config = dict(
    arch='transformer_decoder',
    model='autoregressive pixel model',
    dataset='close-ups of made-up surfaces with and without defects',
    train_examples=203450,
    image_size=16,
    horizontal_flip=True,
    levels_per_channel=6,
    vocab_size=217,
    width=256,
    layers=6,
    norm='layernorm',
    norm_position='pre',
    activation='gelu',
    mlp_ratio=4,
    head_dim=32,
    fused_qkv=True,
    bias='all',
    qk_norm=False,
    parallel_block=False,
    inner_norm=False,
    drop_path=0.1,
    positions='learned',
    tie_embeddings=False,
    init='torch_default',
    residual_init='none',
    optimizer='nadamw',
    lr=0.0013,
    beta1=0.9,
    beta2=0.999,
    eps=1e-10,
    grad_clip=1.0,
    steps=13200,
    batch_size=128,
    epochs=8.3,
    lr_schedule='step',
    warmup_steps=2640,
    weight_decay=0.1,
)
Rows from block 2, named by matrix and row number. Rows with one number belong to one attention dimension. Each number is 50 + 12 x the weight over its row's rms, rounded and kept within 0 to 99. All counts start at 0.
# q: attention query, key and value (stacked) (model.blocks.2.attn.qkv.weight, 768x256, the q third), inputs 86-171
# k: attention query, key and value (stacked) (model.blocks.2.attn.qkv.weight, 768x256, the k third), inputs 86-171
q.74:60 82 39 33 36 38 58 15 62 55 64 66 38 43 67 30 46 53 50 28 38 42 63 66 63 52 38 54 50 67 45 52 39 68 61 52 54 41 81 33 30 45 31 67 35 42 58 80 67 60 50 42 43 39 68 40 50 51 66 54 35 44 52 52 59 30 55 45 57 50 49 42 63 39 65 52 50 48 45 48 43 57 49 35 48 52
k.74:36 63 47 58 36 38 43 53 36 75 80 49 65 20 32 42 52 14 43 46 38 36 58 38 38 51 36 38 39 41 69 43 55 59 40 67 62 51 32 54 49 33 56 39 61 47 54 39 64 49 60 41 67 44 50 70 52 62 77 47 51 58 43 28 54 51 56 62 55 46 62 45 40 52 55 55 51 53 41 42 31 28 46 55 37 53
q.75:39 68 44 58 54 60 48 38 55 56 54 37 42 36 38 47 42 51 31 59 50 63 67 18 21 60 54 52 57 62 47 42 59 51 73 52 35 53 60 32 48 35 44 55 50 66 57 52 71 25 59 56 56 48 46 50 48 45 48 40 59 38 35 41 59 11 54 55 56 59 64 47 29 52 43 33 66 64 57 61 56 53 55 31 67 54
k.75:55 29 61 51 80 52 42 59 65 49 40 51 58 54 44 43 57 53 56 60 30 42 65 74 49 36 54 44 62 42 46 43 51 27 36 67 51 33 50 43 38 49 61 49 39 63 47 46 49 51 73 53 50 55 63 49 50 78 58 24 55 68 50 38 37 73 44 57 58 47 44 56 44 63 57 53 51 34 64 31 39 55 40 51 43 63
q.76:44 41 55 44 67 60 42 37 36 50 38 67 46 60 41 19 50 74 63 37 55 43 56 37 18 48 59 35 62 37 39 49 31 47 59 45 19 53 57 72 56 48 55 55 34 53 57 45 35 62 60 34 54 55 54 63 38 46 64 45 46 49 51 68 50 38 54 47 51 59 60 66 72 51 45 43 75 66 68 54 27 51 37 36 55 45
k.76:56 37 53 49 55 37 36 30 93 41 53 39 71 49 57 68 42 47 63 65 36 85 32 46 58 37 35 79 64 43 37 71 57 42 60 40 55 61 44 47 29 36 24 63 37 54 39 49 57 67 57 61 44 46 56 43 64 54 38 44 51 55 40 54 39 52 32 56 35 35 50 22 47 41 45 37 53 52 58 43 54 47 54 49 55 58
q.77:59 66 42 68 53 34 49 37 68 41 42 52 47 43 42 52 47 65 45 56 39 48 47 74 44 46 50 61 61 64 56 67 42 47 62 54 36 48 55 61 58 48 42 38 36 60 67 44 54 37 56 69 34 48 29 36 56 39 45 54 51 58 55 45 59 61 58 53 63 38 37 49 63 51 47 52 66 51 82 65 52 37 44 44 22 49
k.77:53 46 58 36 41 46 50 35 50 47 44 73 57 60 57 50 39 53 52 62 40 55 42 42 42 32 53 76 57 47 47 52 30 61 43 42 54 39 52 49 55 59 60 53 61 49 53 67 34 38 48 61 43 42 59 66 60 47 54 82 29 41 43 59 55 52 39 83 64 39 71 52 51 52 68 43 38 58 37 53 37 49 39 44 54 46
q.78:49 61 50 65 57 44 58 51 48 33 48 32 58 63 58 81 50 43 55 55 38 43 39 58 42 57 51 35 41 42 64 63 44 50 39 54 67 49 63 28 51 46 61 57 51 42 45 42 70 43 52 49 48 45 76 43 29 77 53 40 54 46 51 66 65 61 66 67 54 45 52 41 55 52 66 55 29 42 76 49 60 36 68 41 31 32
k.78:42 63 39 66 53 91 52 26 54 62 55 62 41 51 45 30 35 49 49 51 51 19 44 69 75 33 50 38 39 50 42 41 46 53 51 34 60 31 61 63 12 71 51 53 53 32 55 57 38 74 56 49 52 45 43 36 60 47 56 55 39 62 48 44 54 64 70 40 47 58 38 55 44 39 69 36 41 60 47 38 36 45 49 47 56 67
q.79:48 61 63 46 40 45 65 58 48 75 65 48 36 65 79 31 52 32 42 46 47 62 60 44 50 60 50 54 61 34 48 66 67 47 39 58 73 67 63 51 51 37 71 44 37 43 31 46 47 58 41 66 48 40 81 62 59 47 48 56 52 65 53 46 51 43 34 54 66 43 48 37 46 56 36 25 56 36 33 45 42 56 42 45 55 46
k.79:63 43 60 46 44 57 53 50 56 63 54 39 52 64 64 67 66 38 33 38 48 45 70 40 45 63 36 40 50 44 57 72 66 38 34 49 71 56 49 38 45 34 68 54 57 56 46 29 56 28 49 49 38 41 49 45 40 57 65 74 47 38 39 17 50 63 76 20 46 51 34 70 44 36 57 51 53 62 45 61 47 51 55 44 51 21
q.80:24 51 27 43 60 51 54 59 38 40 59 41 36 50 52 74 32 62 71 49 55 49 45 70 58 45 56 45 40 55 07 62 57 29 41 59 54 64 56 51 41 55 49 53 54 39 40 56 51 60 37 32 41 39 47 37 55 42 44 40 87 37 26 63 57 45 56 58 38 55 42 61 39 17 44 60 49 53 67 47 47 43 41 56 55 42
k.80:51 59 51 55 52 62 43 55 39 35 55 51 93 47 53 44 58 53 47 46 51 57 72 51 56 52 42 49 51 56 58 43 43 40 54 49 46 45 52 20 64 42 53 69 52 54 32 70 51 58 48 53 75 58 41 77 42 63 57 53 46 62 48 52 39 77 32 53 55 43 34 63 32 67 51 43 36 58 35 54 30 74 54 62 38 69
q.81:35 59 61 54 53 41 47 52 38 64 42 59 68 55 45 33 73 47 67 41 55 52 48 45 46 44 49 41 76 47 58 51 48 53 55 52 29 52 42 52 36 41 33 52 50 48 66 50 40 56 58 48 47 43 35 56 51 31 52 59 76 46 61 55 32 36 51 34 43 47 48 46 71 41 64 28 69 65 38 65 53 71 51 13 52 46
k.81:38 34 70 41 50 44 46 56 61 55 50 44 51 59 37 41 41 33 32 47 42 49 63 52 50 48 54 58 50 37 49 69 37 52 60 71 65 35 44 63 44 66 52 37 53 58 63 49 74 43 45 51 37 58 51 51 73 67 47 49 40 45 61 60 39 56 52 45 54 55 77 48 58 56 48 55 64 80 49 68 55 43 57 35 38 34
q.82:48 35 41 41 74 73 68 65 50 60 51 47 58 42 38 66 44 51 36 42 36 48 66 47 45 69 40 47 48 51 32 55 54 46 27 29 39 48 65 36 50 63 50 54 56 36 48 44 55 68 67 30 44 39 85 43 44 39 51 75 27 49 55 67 39 60 43 45 76 48 41 66 61 67 51 61 58 27 50 47 43 40 37 64 55 40
k.82:51 34 50 49 35 69 48 53 24 83 32 37 52 50 41 37 57 44 52 52 52 55 41 64 59 43 50 55 52 34 51 51 57 66 40 55 34 72 41 46 43 58 56 75 45 41 63 57 66 57 52 77 53 56 42 67 34 55 61 32 54 60 47 29 40 36 38 72 35 57 44 52 42 29 43 53 34 60 32 71 62 31 65 79 53 53
q.83:51 59 62 51 68 52 35 50 59 39 45 52 58 66 58 57 53 34 31 45 32 64 28 49 44 54 46 45 53 59 39 42 40 30 37 56 46 39 42 45 48 50 58 47 31 38 38 39 26 54 60 39 35 46 64 48 58 61 46 43 53 40 57 63 30 59 42 23 63 38 29 41 52 61 35 39 40 45 37 22 66 62 57 47 61 41
k.83:46 56 37 38 46 59 48 60 46 75 39 54 61 70 42 40 93 38 39 45 38 59 40 47 62 38 61 44 72 45 58 41 63 65 65 57 48 64 40 54 43 71 48 48 60 43 45 55 41 56 46 39 64 43 57 38 46 42 53 36 43 50 35 53 50 71 66 40 50 58 44 58 53 46 58 42 51 45 53 60 49 38 61 60 51 36
q.84:48 51 30 49 61 58 70 67 46 52 62 43 21 36 38 67 55 45 50 39 60 45 45 56 52 47 45 44 58 36 42 58 43 41 25 51 43 51 58 64 51 35 56 72 54 45 41 45 52 32 30 52 53 54 48 47 41 57 61 37 61 45 40 41 70 49 54 70 60 40 73 71 47 35 60 43 45 43 68 65 67 39 29 46 58 47
k.84:73 45 60 71 67 55 40 66 58 33 56 54 58 45 43 52 55 60 62 43 66 68 74 54 43 31 65 45 69 47 44 26 59 41 34 54 34 32 57 34 64 52 55 35 68 48 69 58 53 39 63 55 17 72 59 68 58 64 32 57 44 73 52 49 41 64 49 60 53 62 40 37 52 41 72 58 53 40 56 59 27 35 37 39 40 51
q.85:75 52 36 52 43 50 50 60 51 47 45 46 33 53 59 41 49 42 70 56 48 48 57 49 45 45 51 54 54 38 63 56 42 46 61 53 78 51 70 59 50 41 58 48 57 58 43 51 69 37 53 84 64 67 46 71 53 80 44 28 48 30 58 14 48 62 41 68 26 54 77 28 49 37 52 42 40 51 60 61 55 48 58 56 45 52
k.85:38 54 43 64 58 49 58 49 65 52 64 57 20 71 59 59 32 64 53 30 43 00 54 73 64 58 18 64 46 59 59 62 43 45 46 55 39 29 45 58 28 62 58 53 64 41 33 61 71 45 55 40 38 40 41 34 40 44 58 44 55 48 59 29 54 34 34 52 50 62 52 42 28 56 64 48 46 50 60 39 39 52 64 70 61 48
q.86:63 78 33 58 60 34 67 37 35 59 52 67 55 60 65 37 64 38 63 33 44 80 50 67 33 50 41 69 76 53 54 42 50 35 52 48 56 47 44 53 58 35 50 50 64 28 62 75 31 61 36 78 43 48 40 67 68 57 40 58 56 42 40 59 59 67 49 51 75 50 68 46 44 44 33 69 66 37 56 46 43 48 36 35 39 58
k.86:62 33 53 36 47 30 41 34 29 63 32 65 64 55 60 33 54 07 52 30 53 44 44 61 55 53 64 48 49 33 72 38 36 43 62 54 45 57 45 58 65 44 47 64 59 51 30 35 55 45 58 32 53 72 55 55 70 53 46 47 26 62 40 43 27 41 57 64 50 49 53 50 38 78 56 59 47 46 31 63 43 55 59 59 52 46
q.87:36 46 57 45 45 64 38 50 41 40 63 64 26 51 51 61 57 44 77 45 55 42 33 52 47 37 44 45 44 56 64 43 54 63 31 44 54 53 33 70 51 48 52 36 65 56 46 60 47 90 47 24 54 69 48 43 49 62 61 60 50 73 34 60 50 56 51 47 40 33 54 49 42 32 49 52 71 66 23 59 59 38 49 43 23 37
k.87:52 52 41 54 36 71 60 69 59 45 50 57 13 27 33 49 15 50 75 33 51 66 48 32 50 59 67 51 51 51 55 49 53 52 47 64 40 45 53 72 55 57 53 68 57 48 66 49 48 36 48 53 42 45 42 58 52 45 41 41 46 70 52 60 52 52 41 39 48 61 44 47 35 39 45 60 51 51 60 62 40 51 46 55 32 38
q.88:61 43 46 58 36 59 59 52 41 53 34 39 43 57 46 61 42 63 57 41 53 37 36 48 49 38 80 50 30 45 42 60 40 56 39 54 59 36 51 60 44 49 43 46 58 61 57 46 81 35 45 53 55 65 52 39 23 57 48 38 50 58 48 58 60 64 32 53 44 46 51 70 49 40 57 42 50 49 59 49 57 51 49 69 47 58
k.88:56 53 46 67 64 43 50 53 68 64 61 53 30 17 27 62 24 71 48 37 46 56 58 60 33 42 56 49 52 57 38 65 27 36 43 62 47 55 57 74 71 40 53 43 35 34 29 61 38 45 69 64 58 50 29 36 38 48 32 50 60 58 62 62 47 48 55 52 42 59 60 42 69 56 53 50 46 56 49 45 27 61 41 43 50 65
q.89:72 60 59 50 44 51 53 44 69 82 61 73 55 41 47 38 52 41 50 44 46 69 57 66 37 54 58 50 45 34 52 67 52 60 43 46 75 50 67 53 44 40 52 44 49 44 39 29 43 33 50 47 43 45 88 55 44 51 39 78 45 60 45 76 57 42 42 51 37 42 63 71 57 65 43 34 50 39 37 45 27 35 41 61 36 37
k.89:47 45 67 53 50 48 38 65 58 43 39 46 45 55 72 53 29 36 46 49 41 44 47 52 40 42 47 59 46 37 33 60 63 22 44 66 63 91 46 67 51 39 50 48 34 40 45 39 56 31 46 35 69 54 46 61 36 42 77 47 41 33 46 48 60 44 71 33 47 44 45 32 77 28 50 36 53 41 48 63 60 58 35 60 61 44
q.90:54 57 52 50 59 59 44 54 55 41 56 36 49 34 63 45 48 32 49 70 56 35 55 53 38 46 60 29 26 61 54 48 53 65 29 63 72 38 43 49 68 47 44 63 58 51 44 67 56 41 31 62 46 71 48 46 62 62 70 38 44 62 41 50 51 35 58 52 58 52 56 61 53 07 60 67 57 55 58 62 23 38 57 54 28 35
k.90:63 35 38 66 52 82 54 40 44 51 53 73 52 28 36 60 37 56 57 29 34 41 44 70 56 44 37 50 75 51 24 35 47 41 66 41 55 29 66 44 61 39 47 67 57 56 43 35 54 62 67 44 53 34 34 74 48 62 43 55 64 46 57 40 58 66 45 44 31 53 40 26 37 52 66 65 58 48 59 53 37 52 34 38 59 49
q.91:56 36 70 46 40 52 46 59 26 35 38 31 28 64 51 64 43 43 20 63 51 50 67 59 48 43 51 49 38 31 46 34 45 43 57 59 55 46 43 72 53 66 73 48 37 54 43 31 41 54 45 62 52 57 41 58 34 53 64 21 46 73 66 30 39 68 54 41 56 64 52 49 69 49 45 53 65 55 40 48 49 60 41 49 27 64
k.91:51 46 42 48 52 37 57 37 63 48 39 56 66 54 64 62 46 51 40 53 51 39 44 60 53 55 58 60 41 58 51 62 62 70 44 35 45 52 48 37 51 42 48 62 37 55 54 25 62 17 47 22 27 41 37 32 40 48 38 45 58 63 58 59 66 32 38 71 45 32 56 44 62 44 49 47 50 37 53 51 49 38 69 63 55 34
q.92:57 57 62 72 25 38 79 69 36 45 44 22 44 48 55 61 46 76 40 49 41 61 40 49 49 45 38 44 60 55 66 78 24 42 39 37 59 41 60 60 37 77 58 48 53 42 58 54 47 52 58 55 45 47 48 51 43 72 54 46 61 17 44 41 65 48 35 35 63 46 70 39 55 43 41 32 41 46 73 38 68 65 29 65 36 37
k.92:51 56 29 55 51 37 58 54 64 46 47 52 45 64 42 45 44 35 40 49 36 56 43 40 51 27 55 49 57 51 49 53 67 58 44 56 36 55 57 58 75 51 58 33 56 62 52 50 62 51 36 65 45 44 61 52 48 37 42 71 16 71 41 55 68 49 67 35 48 71 44 57 45 31 65 32 42 54 45 42 44 35 49 13 54 38
q.93:60 53 64 59 57 48 60 51 66 45 43 54 57 48 62 50 60 43 30 55 44 26 48 68 63 48 38 54 39 42 47 60 61 46 34 59 53 32 65 46 51 41 48 35 29 44 47 50 41 71 38 36 32 52 38 67 52 53 44 67 35 68 45 47 38 57 62 44 53 51 19 34 41 45 51 45 41 45 63 42 42 49 51 51 52 33
k.93:58 61 58 34 19 61 57 34 55 46 40 73 36 66 75 46 57 42 39 36 66 34 57 64 54 54 48 29 32 60 53 54 64 61 55 23 54 52 63 58 35 62 58 52 55 51 51 60 48 52 58 34 41 36 68 63 54 61 58 64 62 67 48 46 82 48 54 66 36 49 61 65 55 35 43 63 52 50 61 46 47 59 49 48 36 33
q.94:39 42 59 57 59 50 52 36 31 56 48 45 65 53 45 48 54 31 58 61 53 57 57 29 46 57 39 47 45 62 59 19 63 66 57 48 62 47 35 31 46 66 36 38 60 46 62 38 37 52 38 56 48 53 42 47 58 44 44 67 69 44 41 40 39 13 52 43 55 43 65 63 50 47 24 41 59 42 25 43 38 48 39 38 44 71
k.94:39 43 84 43 58 76 36 66 71 51 37 53 55 71 84 55 45 48 32 48 46 46 67 33 47 39 53 32 61 31 53 41 58 38 59 79 52 54 50 45 63 36 55 77 25 70 56 40 63 44 53 54 49 50 58 66 14 56 47 34 44 56 63 51 54 59 41 47 56 54 40 70 36 59 51 48 37 56 41 44 59 58 67 53 47 36
q.95:39 63 34 28 29 59 49 42 37 37 37 45 48 56 56 50 51 54 44 73 37 40 48 52 60 50 61 57 64 52 56 47 40 59 48 58 74 42 66 50 58 74 26 44 56 50 52 64 49 89 45 53 47 53 51 41 54 38 53 46 70 33 63 57 30 64 48 40 66 61 42 55 51 45 60 45 39 52 61 38 58 70 39 25 37 58
k.95:58 59 50 73 66 45 22 44 42 64 44 38 36 55 68 30 48 46 42 43 41 38 44 63 52 48 53 41 42 48 51 53 71 60 58 60 30 55 41 37 59 57 62 54 58 54 56 41 43 42 37 19 51 50 46 46 40 79 46 34 38 44 40 71 44 32 51 62 63 24 52 51 57 39 53 61 63 51 57 69 23 40 61 56 47 30
q.96:43 39 50 34 54 32 54 42 37 45 61 32 57 41 50 62 28 69 43 23 37 42 59 41 70 53 51 64 38 46 31 31 77 65 73 44 58 62 51 52 60 44 61 57 51 36 58 39 45 71 69 38 38 45 44 46 69 65 66 36 25 20 40 46 50 49 56 63 30 44 43 33 36 45 40 52 33 30 57 33 70 34 61 68 36 56
k.96:44 55 40 42 68 71 44 48 54 58 53 51 53 35 61 50 54 57 39 38 52 61 28 60 39 62 42 69 38 64 48 62 73 39 44 46 56 79 51 43 61 44 46 40 49 56 50 45 51 37 79 48 48 47 49 47 50 57 50 58 75 33 53 45 25 35 53 42 50 38 50 43 65 48 47 59 34 41 53 43 61 47 76 55 50 35
q.97:27 39 59 42 53 59 59 57 44 52 33 46 47 47 51 29 65 38 57 53 34 41 67 67 32 61 61 63 59 21 39 39 33 60 59 63 28 56 38 47 59 52 55 50 44 40 55 52 50 64 51 47 39 52 56 57 44 61 49 45 55 47 47 58 28 50 36 45 42 64 59 26 45 64 45 53 55 26 55 37 31 42 58 73 35 53
k.97:56 56 45 56 61 50 47 44 44 59 45 47 60 48 51 51 67 52 44 36 26 59 88 56 52 61 59 65 56 33 80 47 59 64 45 54 36 57 50 48 48 45 47 54 48 46 63 59 59 66 48 64 51 65 50 61 53 59 51 50 50 29 47 43 35 73 68 30 38 81 52 51 54 68 46 53 37 53 53 62 27 40 56 51 47 53
q.98:49 34 25 51 51 55 35 48 71 49 51 55 39 45 56 42 46 53 54 47 46 63 46 63 49 42 56 57 33 53 67 50 68 51 23 38 49 43 42 31 53 49 36 58 28 56 31 63 55 52 79 57 64 63 54 55 33 50 34 53 49 46 59 35 54 45 56 40 43 47 61 37 56 39 55 63 39 55 42 56 57 41 67 30 47 62
k.98:41 53 36 40 48 30 48 52 47 78 45 59 37 30 41 50 70 60 43 52 57 72 58 51 33 74 50 52 44 56 68 55 40 78 49 45 61 44 43 58 51 68 55 48 50 36 77 57 43 43 59 34 32 49 49 56 58 55 35 64 61 49 50 26 43 57 64 44 60 64 52 62 42 45 48 68 42 56 32 73 47 56 50 55 58 61
q.99:63 44 38 36 54 45 62 51 42 58 59 25 52 50 33 48 64 68 70 27 59 69 59 56 49 42 50 51 46 47 56 42 74 64 49 63 47 46 58 30 71 46 30 45 31 43 68 37 39 59 75 42 32 61 58 33 59 61 45 33 64 41 58 58 49 59 39 67 37 73 51 34 54 52 73 64 43 31 65 18 52 37 56 29 66 59
k.99:48 49 64 62 64 44 53 50 52 55 45 39 27 43 30 44 55 43 45 38 38 65 43 63 44 85 41 68 55 29 62 62 71 68 50 49 56 56 64 48 45 51 47 51 48 26 55 42 44 49 60 39 34 46 49 61 45 44 67 84 64 44 48 32 35 49 70 39 47 53 41 51 54 49 43 64 44 54 51 29 43 65 53 49 55 67
q.100:64 59 57 55 37 51 50 41 50 44 40 55 60 35 57 47 34 66 67 46 46 30 45 38 59 53 54 58 71 46 28 36 56 50 71 65 59 57 51 42 55 49 52 76 59 54 61 38 62 53 62 80 63 34 40 49 49 58 53 46 18 48 35 47 41 31 37 48 67 34 45 41 40 35 62 24 56 60 31 27 51 28 55 89 66 62
k.100:57 49 46 61 45 48 33 53 22 44 66 47 66 51 55 55 40 49 51 52 37 29 41 56 57 21 64 48 49 55 40 51 68 28 46 42 65 51 59 54 53 44 58 49 69 45 30 45 68 64 64 44 50 47 54 33 44 76 72 35 28 30 33 47 53 35 42 48 39 37 56 48 49 37 64 44 41 43 43 19 76 51 56 55 72 38
q.101:54 54 53 40 62 42 62 40 55 37 63 45 61 21 37 45 52 58 49 37 46 48 49 65 71 52 44 51 48 36 36 35 59 35 63 64 30 35 41 41 39 55 59 42 47 60 54 24 66 58 60 44 41 50 56 40 62 60 42 21 38 53 44 51 27 44 47 34 38 39 28 37 50 65 61 35 52 33 56 30 41 27 66 46 49 49
k.101:49 43 59 55 51 78 40 25 43 35 61 46 59 67 43 50 55 47 46 56 46 50 58 53 24 51 52 67 57 55 55 55 67 63 63 52 35 55 65 43 78 45 52 25 34 71 61 40 57 41 49 43 38 40 51 70 50 58 46 61 45 47 53 45 37 52 62 52 45 41 44 41 56 38 62 42 48 33 44 51 62 53 54 61 64 49
q.102:53 53 56 60 35 37 31 56 61 68 26 43 41 52 57 48 59 64 63 72 54 62 56 49 24 46 54 56 52 61 70 72 38 48 32 69 47 57 55 44 43 45 55 20 53 44 57 70 40 40 63 67 49 39 60 55 48 33 56 49 53 42 60 25 49 37 57 48 50 46 60 70 63 18 64 46 39 74 16 59 62 68 38 52 63 55
k.102:54 57 56 25 36 53 47 39 39 48 57 66 43 60 66 34 58 38 63 72 49 42 48 34 53 38 35 47 57 34 57 49 36 48 56 38 77 42 58 42 31 46 40 77 47 48 47 40 69 30 40 44 54 33 41 58 45 39 46 58 43 67 35 75 32 55 54 45 45 59 27 64 47 39 40 43 60 62 36 44 63 44 54 59 57 52
q.103:47 44 48 39 58 35 42 13 56 60 50 51 32 39 52 57 50 58 45 45 64 77 74 60 31 53 56 59 52 64 46 59 63 49 60 38 59 71 70 49 52 32 60 51 27 45 63 61 59 66 81 44 39 43 34 46 74 39 41 67 67 39 41 35 40 67 68 48 32 63 52 37 46 35 59 63 44 51 63 67 58 59 61 41 42 52
k.103:62 56 23 46 33 59 49 44 50 63 47 66 49 48 51 54 52 52 48 55 51 71 50 61 65 71 32 44 48 43 63 54 56 50 44 25 58 48 61 32 53 53 69 56 70 25 44 86 61 52 61 62 43 51 51 39 59 45 41 47 83 45 51 43 45 56 34 47 54 66 59 55 35 48 29 57 47 52 35 71 47 42 58 41 46 49
q.104:68 61 45 54 69 25 60 57 52 39 55 40 59 36 30 53 58 53 49 34 34 66 49 61 50 70 42 70 63 30 62 41 51 55 60 38 57 29 36 28 39 51 41 58 62 51 71 54 40 58 61 61 35 42 38 56 88 55 39 62 46 48 48 49 38 57 39 42 54 44 18 46 65 51 43 39 24 29 67 32 52 40 59 48 41 39
k.104:45 46 50 60 64 61 52 41 56 38 44 67 44 55 61 41 60 50 43 51 60 44 31 59 49 30 54 75 65 56 49 47 71 55 56 47 57 48 60 57 55 37 45 47 57 60 34 60 62 38 57 43 39 50 52 39 47 45 47 61 47 42 38 60 31 34 45 53 42 65 43 37 48 40 62 44 42 39 63 64 79 32 46 42 69 25
q.105:57 48 28 64 60 50 44 38 68 34 36 61 39 40 55 61 39 60 52 52 51 66 40 60 50 41 66 41 57 74 56 44 61 42 31 26 48 46 59 41 27 44 38 61 49 51 63 54 56 49 69 32 39 50 52 28 57 48 53 51 66 31 40 45 63 53 50 40 48 49 40 73 47 41 68 47 36 39 58 69 54 39 50 57 41 49
k.105:69 41 45 48 38 59 58 52 30 55 37 66 43 53 36 43 58 43 65 54 39 51 26 47 51 68 27 52 52 66 67 50 29 45 56 33 61 38 62 57 23 67 64 41 70 20 53 33 49 30 41 59 41 56 62 38 64 34 48 59 60 48 55 48 55 44 46 66 50 50 58 64 39 49 61 63 53 65 49 51 69 46 47 58 57 48
q.106:32 22 64 55 42 56 52 29 41 41 46 52 45 42 62 47 42 44 61 45 64 62 46 59 47 41 50 58 34 34 34 48 78 58 59 53 61 74 44 29 61 29 59 61 60 53 66 44 45 72 64 50 39 64 57 77 66 44 27 45 64 47 43 55 43 54 59 57 44 43 56 60 64 36 43 72 59 61 40 53 36 42 57 51 35 60
k.106:56 50 41 40 48 19 49 32 37 54 25 60 61 43 69 51 50 47 44 37 57 58 44 50 31 64 34 65 48 38 52 50 68 55 40 36 46 54 35 49 59 42 58 71 62 23 70 43 42 59 73 38 38 45 57 55 63 68 35 41 55 28 43 45 43 40 49 54 51 48 62 36 59 49 47 63 52 41 58 48 33 40 65 48 66 50
q.107:54 65 30 40 48 43 35 44 60 84 59 41 28 28 52 47 58 38 44 35 43 38 38 63 42 67 52 60 36 24 67 46 75 62 35 47 50 63 56 15 67 57 61 64 50 46 55 48 46 40 67 48 58 47 44 56 47 62 60 67 52 45 44 38 48 65 54 01 59 53 50 34 61 49 52 38 24 64 35 50 58 51 51 76 63 47
k.107:44 54 61 46 50 61 48 64 71 64 36 62 52 52 47 32 53 41 45 48 50 76 44 64 32 65 70 48 52 65 50 59 24 58 54 35 33 50 58 57 60 58 44 60 25 57 34 60 32 27 57 31 47 48 36 54 57 46 39 46 56 64 51 47 42 63 51 43 62 63 57 52 51 48 53 49 53 44 56 70 45 33 46 75 55 17
q.108:32 48 64 53 70 69 55 50 62 60 41 55 63 24 55 53 36 61 54 50 42 29 48 40 55 38 43 53 46 47 18 54 40 38 70 53 71 42 51 46 64 44 43 26 31 53 36 41 48 32 40 67 51 20 50 50 52 46 44 33 59 56 57 42 45 50 31 51 33 40 56 42 57 56 49 41 76 42 52 60 66 75 54 49 35 34
k.108:57 42 36 23 55 43 51 43 68 49 57 43 55 33 59 66 18 57 39 42 73 37 61 38 47 38 33 56 44 66 28 49 50 31 38 49 55 58 31 50 35 51 53 70 65 73 42 46 75 48 63 62 38 43 48 54 46 49 51 55 82 58 50 30 54 27 37 54 54 12 42 39 52 45 59 58 57 56 59 56 41 62 43 57 58 45
q.109:52 55 58 49 47 41 54 50 33 46 55 34 61 43 43 52 37 52 56 56 23 30 61 59 53 47 40 55 54 45 36 55 77 54 74 59 73 63 57 50 52 43 52 48 17 63 53 39 55 43 70 43 57 38 64 53 38 39 63 40 44 30 43 35 30 51 50 55 43 45 46 35 58 34 50 47 58 41 60 26 50 36 56 45 52 78
k.109:61 44 53 39 50 26 52 41 54 55 67 40 50 35 34 51 33 42 44 47 41 56 51 66 54 66 47 51 28 35 51 50 67 58 53 31 64 47 53 42 48 51 58 52 36 28 41 38 45 53 48 51 46 61 35 38 80 51 55 60 52 41 47 41 31 64 48 68 30 56 41 45 54 39 50 58 32 42 57 25 52 42 69 49 48 47
q.110:50 39 77 59 52 60 49 60 66 56 52 77 33 44 48 27 39 46 72 29 45 47 47 78 38 55 41 70 61 36 56 67 54 37 68 65 52 44 53 46 64 42 48 55 48 55 49 50 74 56 39 57 41 32 61 65 51 63 45 34 56 68 40 47 38 52 54 63 33 50 39 40 39 47 57 60 48 32 62 49 55 58 41 58 75 39
k.110:50 40 57 57 50 42 59 37 69 46 50 59 49 43 72 57 39 54 31 53 63 66 54 44 45 09 56 76 55 56 52 51 48 36 54 57 50 68 55 60 45 44 44 54 53 74 34 56 56 48 48 48 56 44 46 62 50 48 38 51 51 32 46 44 45 67 49 50 40 34 68 39 47 52 56 51 49 49 50 56 68 42 44 56 45 71
q.111:47 50 64 52 23 49 39 42 39 37 51 59 39 32 61 45 38 51 42 30 37 63 59 63 56 75 45 43 65 33 53 57 60 49 56 62 16 52 33 36 42 24 28 54 58 47 28 48 66 59 62 58 62 21 57 57 60 45 36 36 76 48 46 49 34 63 44 57 27 52 61 48 44 61 54 45 30 40 45 40 72 45 68 43 50 53
k.111:41 47 42 56 54 73 47 42 67 41 56 64 58 58 47 70 67 48 33 54 62 49 26 42 58 50 28 56 53 63 67 59 60 44 50 25 79 67 72 52 55 52 46 59 40 63 39 53 64 42 24 66 55 50 47 43 64 43 37 73 50 54 35 44 47 46 34 68 49 35 45 47 39 48 38 29 42 54 45 55 69 57 40 47 39 45
q.112:57 44 71 63 53 63 49 48 38 39 26 60 49 56 55 44 49 44 49 51 39 33 15 56 51 58 61 45 22 56 46 36 43 57 44 25 52 17 38 55 37 72 73 38 34 56 53 26 55 41 43 43 51 28 60 60 44 42 62 64 59 69 53 45 61 49 59 67 71 22 41 65 54 51 44 64 39 54 58 36 67 34 55 58 49 51
k.112:50 44 63 63 48 50 43 40 51 57 79 52 47 44 50 70 48 45 53 55 48 32 09 61 53 58 64 54 64 66 58 50 48 31 55 58 42 49 47 61 45 53 33 41 58 60 59 21 50 46 34 51 45 63 43 36 51 59 59 59 39 57 39 52 47 44 59 47 40 16 33 43 55 52 66 53 47 43 46 53 62 52 45 54 54 35